config = dict(
    dataset='babble in 24 made-up languages, each with its own sounds, syllables and stress or tones, from a formant synthesiser',
    train_examples=39062,
    n_mels=40,
    win_length=512,
    targets=['voice'],
    depths=[14],
    init='lecun_normal',
    final_lr_fraction=0.01,
)
Rows from block 6, named by matrix and row number. Each number is 128 + 32 x the weight over its row's rms, rounded and kept within 0 to 255. All counts start at 0. Numbers have three digits each. After the name is the row's rms in percent of the matrix's.
# fc2: squeeze-excite expand (model.blocks.6.se.fc2.weight, 128x16), inputs 0-15
fc2.0 097:049152129136147092132119163125126177166111165096
fc2.1 106:104192142136187136175093105120134128133181099120
fc2.2 092:159089152124150085149107149130196111088098125176
fc2.3 108:132184153124175049166170144118117119135140144129
fc2.4 086:128092164163110176140173179155130143146111186114
fc2.5 081:136157201117141085123091098164088121085139158134
fc2.6 078:170151112111157125157102172157089080182090136114
fc2.7 097:169113175143123077120158116110203110170134116134
fc2.8 071:128115137149093163087106174171133120122084070168
fc2.9 081:119104172146134093129070140186140173123094088107
fc2.10 113:147108132150139079095148050154165105098111130165
fc2.11 084:119131103132079115170145158172133189122170077139
fc2.12 096:152066110151159155154139120112077096175118092159
fc2.13 085:153141143173104131070144100171077137154172100108
fc2.14 113:170107146191090148124191103122089095138131103138
fc2.15 112:118155102159112104144119059147063164149150110100
fc2.16 122:159145139080150177111146085122068155089144136095
fc2.17 097:179113135082161164148071149130127138111175151170
fc2.18 081:079190131163083152122169156155162102124143152105
fc2.19 125:079089116141119179096154134138139174201124122129
fc2.20 078:093138117126186139110080111155084120172070122105
fc2.21 111:105063164154132143178120113163108126175174153126
fc2.22 131:102182076100073074128132132134148146117126093092
fc2.23 107:102130112199177127089121127134083108084161156112
fc2.24 107:117161156122196114123115087146114058147102118162
fc2.25 090:159074148102168128132145124139081138151191179130
fc2.26 105:096138143081145140074188166137140140148176107098
fc2.27 108:088089148124144187133148162142125136077071145094
fc2.28 092:101123112116169087140105071127198142159100138097
fc2.29 092:146160149101195088145095143157168176107126137160
fc2.30 071:142088157109126079114098099160111150136151083196
fc2.31 117:182127135159099118065113170153091147153175139139
fc2.32 098:160116126171095139182183153157101079156140153121
fc2.33 074:190090167121101084132133153094141128070130165112
fc2.34 104:089152069096097120094179134136138152164089157152
fc2.35 079:095172126052115089127161140126106149162103128173
fc2.36 073:101151149119205100147157119141172146107081088134
fc2.37 099:100136150173149105128085149125079082162069141109
fc2.38 123:158135136058142089162091144133177119093115085145
fc2.39 102:141132160157159079127089091146193101127095119088
fc2.40 107:125076163163126106153125111120156112124204161085
fc2.41 092:153059101137066165126103083126094116149115148123
fc2.42 121:130119071113080100142158133119162070113105079157
fc2.43 103:144085156157154065131096111101118136113134117202
fc2.44 079:128162091138103151159113157141080150167131065173
fc2.45 089:109074105051142114134151126163124100137173150094
fc2.46 087:164080121089187106135133078078087133148132129137
fc2.47 076:136179109070127108146124130117144127172080137196
fc2.48 070:107145080121087123129102172050139120135176142141
fc2.49 093:107152092060123071081155138109104152128166135138
fc2.50 104:084126082119103055101166111161136135100111089130
fc2.51 098:132119124167101128181155171109064148131075099124
fc2.52 120:138105153091148101134169137096067200107143115120
fc2.53 080:157119140122096157159148137102097090215112105105
fc2.54 124:211117143124110148176155138107134190100118131120
fc2.55 092:121093134074122095096102140091076107098133145187
fc2.56 105:135124128141189080106129059107142074101131123103
fc2.57 114:157150147154095109167105170155114158102089197123
fc2.58 088:142133095079141099104085090112112137068072145119
fc2.59 119:169141124075140167145142104083193122130169100110
fc2.60 093:152153158108149156104093139156188173127084083111
fc2.61 106:183130135129165120109082106146201098104114097101
fc2.62 118:114109129148165118126174152081142200154155171109
fc2.63 087:109115181119120109104097122171096096158148196161
fc2.64 153:183132074111065124147170118097144124150140173122
fc2.65 095:134107216135104171110133140110132081160095144114
fc2.66 096:130093136177109089160133135047116112103156156150
fc2.67 090:141142148163099098210107164144110137146127136183
fc2.68 091:136142169098085175165143161079085135162133144095
fc2.69 101:171105113148105078135108212104121098154132110110
fc2.70 079:141135123112141120176135116167159191137197170140
fc2.71 074:087178156096122158077133166121097141096135088089
fc2.72 086:141105151130054170124099172111090074136110129130
fc2.73 155:136166105104186142116152132088134054146150164145
fc2.74 090:156121081163109144112169168134128093131176065147
fc2.75 118:117100105162170149147166128050142094126175137126
fc2.76 124:114108165142085087140097114112101075100145091185
fc2.77 099:133085122090115196132187111159174140130162131138
fc2.78 088:096139111095088108166153070086156119082167128143
fc2.79 125:185175134081164141129127115073159128127167161106
fc2.80 071:155168097084092190092141098098091123096117136120
fc2.81 108:148154190144175139195117138094120122134101087149
fc2.82 117:092125087093114097111089126171098125118137196170
fc2.83 111:167059116131099144199132127121097128169140158138
fc2.84 102:092156138118177141124151130156144118154202127067
fc2.85 101:113125139064178120141139142136180102064145115158
fc2.86 079:108176181149102154137193142121103089138085145141
fc2.87 096:135112083110128199138151098081138086166143124166
fc2.88 075:116098150182118127149091129154186077165160099121
fc2.89 110:119092097194158110096078120111089103117121169153
fc2.90 116:157150099171179143127083137191089132145088132118
fc2.91 096:161171129115163114124105096173125180090150157075
fc2.92 072:172094119150099063172164140184134138112139105119
fc2.93 112:089133197155111149139081104113195112123156133123
fc2.94 131:134130137121154141117192120151168157058171119164
fc2.95 101:186125191142167091135120146165129099125079157129
fc2.96 084:130091125038087153122144097166100146124101130124
fc2.97 093:108132175145102087156086082182150109141116087101
fc2.98 078:124082157168126158174158159107112194130168130109
fc2.99 094:073098104156104106131162150182170121110077150143
fc2.100 125:134103083101088067128146167142173115166149148093
fc2.101 098:054159170138115158127111186099122136143146110167
fc2.102 092:116178105172131134072150176096158127122147170162
fc2.103 100:176151134133112102073144089131131160189100108170
fc2.104 077:147151089171130076170129148098078139124082104096
fc2.105 098:148128142155187197142153117156160116117102157175
fc2.106 079:076167094172138089112163149112115103183093125115
fc2.107 083:126160132140170135181096155071121075142140080120
fc2.108 089:167106135125168114145137145056171096162151173137
fc2.109 109:136164169103116184094115166110065144090128145108
fc2.110 097:108139091149085136103141164144090109122127065191
fc2.111 113:118127158125155131104107160083118123061197125092
fc2.112 090:194158134110046144176125131136145105124133152139
fc2.113 110:130052107148113142099132116118086077126156173095
fc2.114 101:193109164113118124155119087133077106153143160076
fc2.115 116:104141076106186171126163100108097141088171136141
fc2.116 098:106119086210102102148110120172131094130089127152
fc2.117 073:156167095093065080126174151124154120163134128155
fc2.118 096:129090125092104184108140151150087086084145078144
fc2.119 093:093137123156167146110148130124151111129226111096
fc2.120 122:151134102150141169132100107179054169132154163136
fc2.121 091:121110145175084075155155136092167098124158173153
fc2.122 068:092154125116156113119164083111176120137086182079
fc2.123 094:114109219146168111124150151131140128155122150183
fc2.124 133:119092084168115190147117117161148164152134091082
fc2.125 123:139100111103155172157085085179113074154142108146
fc2.126 102:193181123166114090105153094141145112126165160099
fc2.127 079:213140078132108171123135119117107129137085167141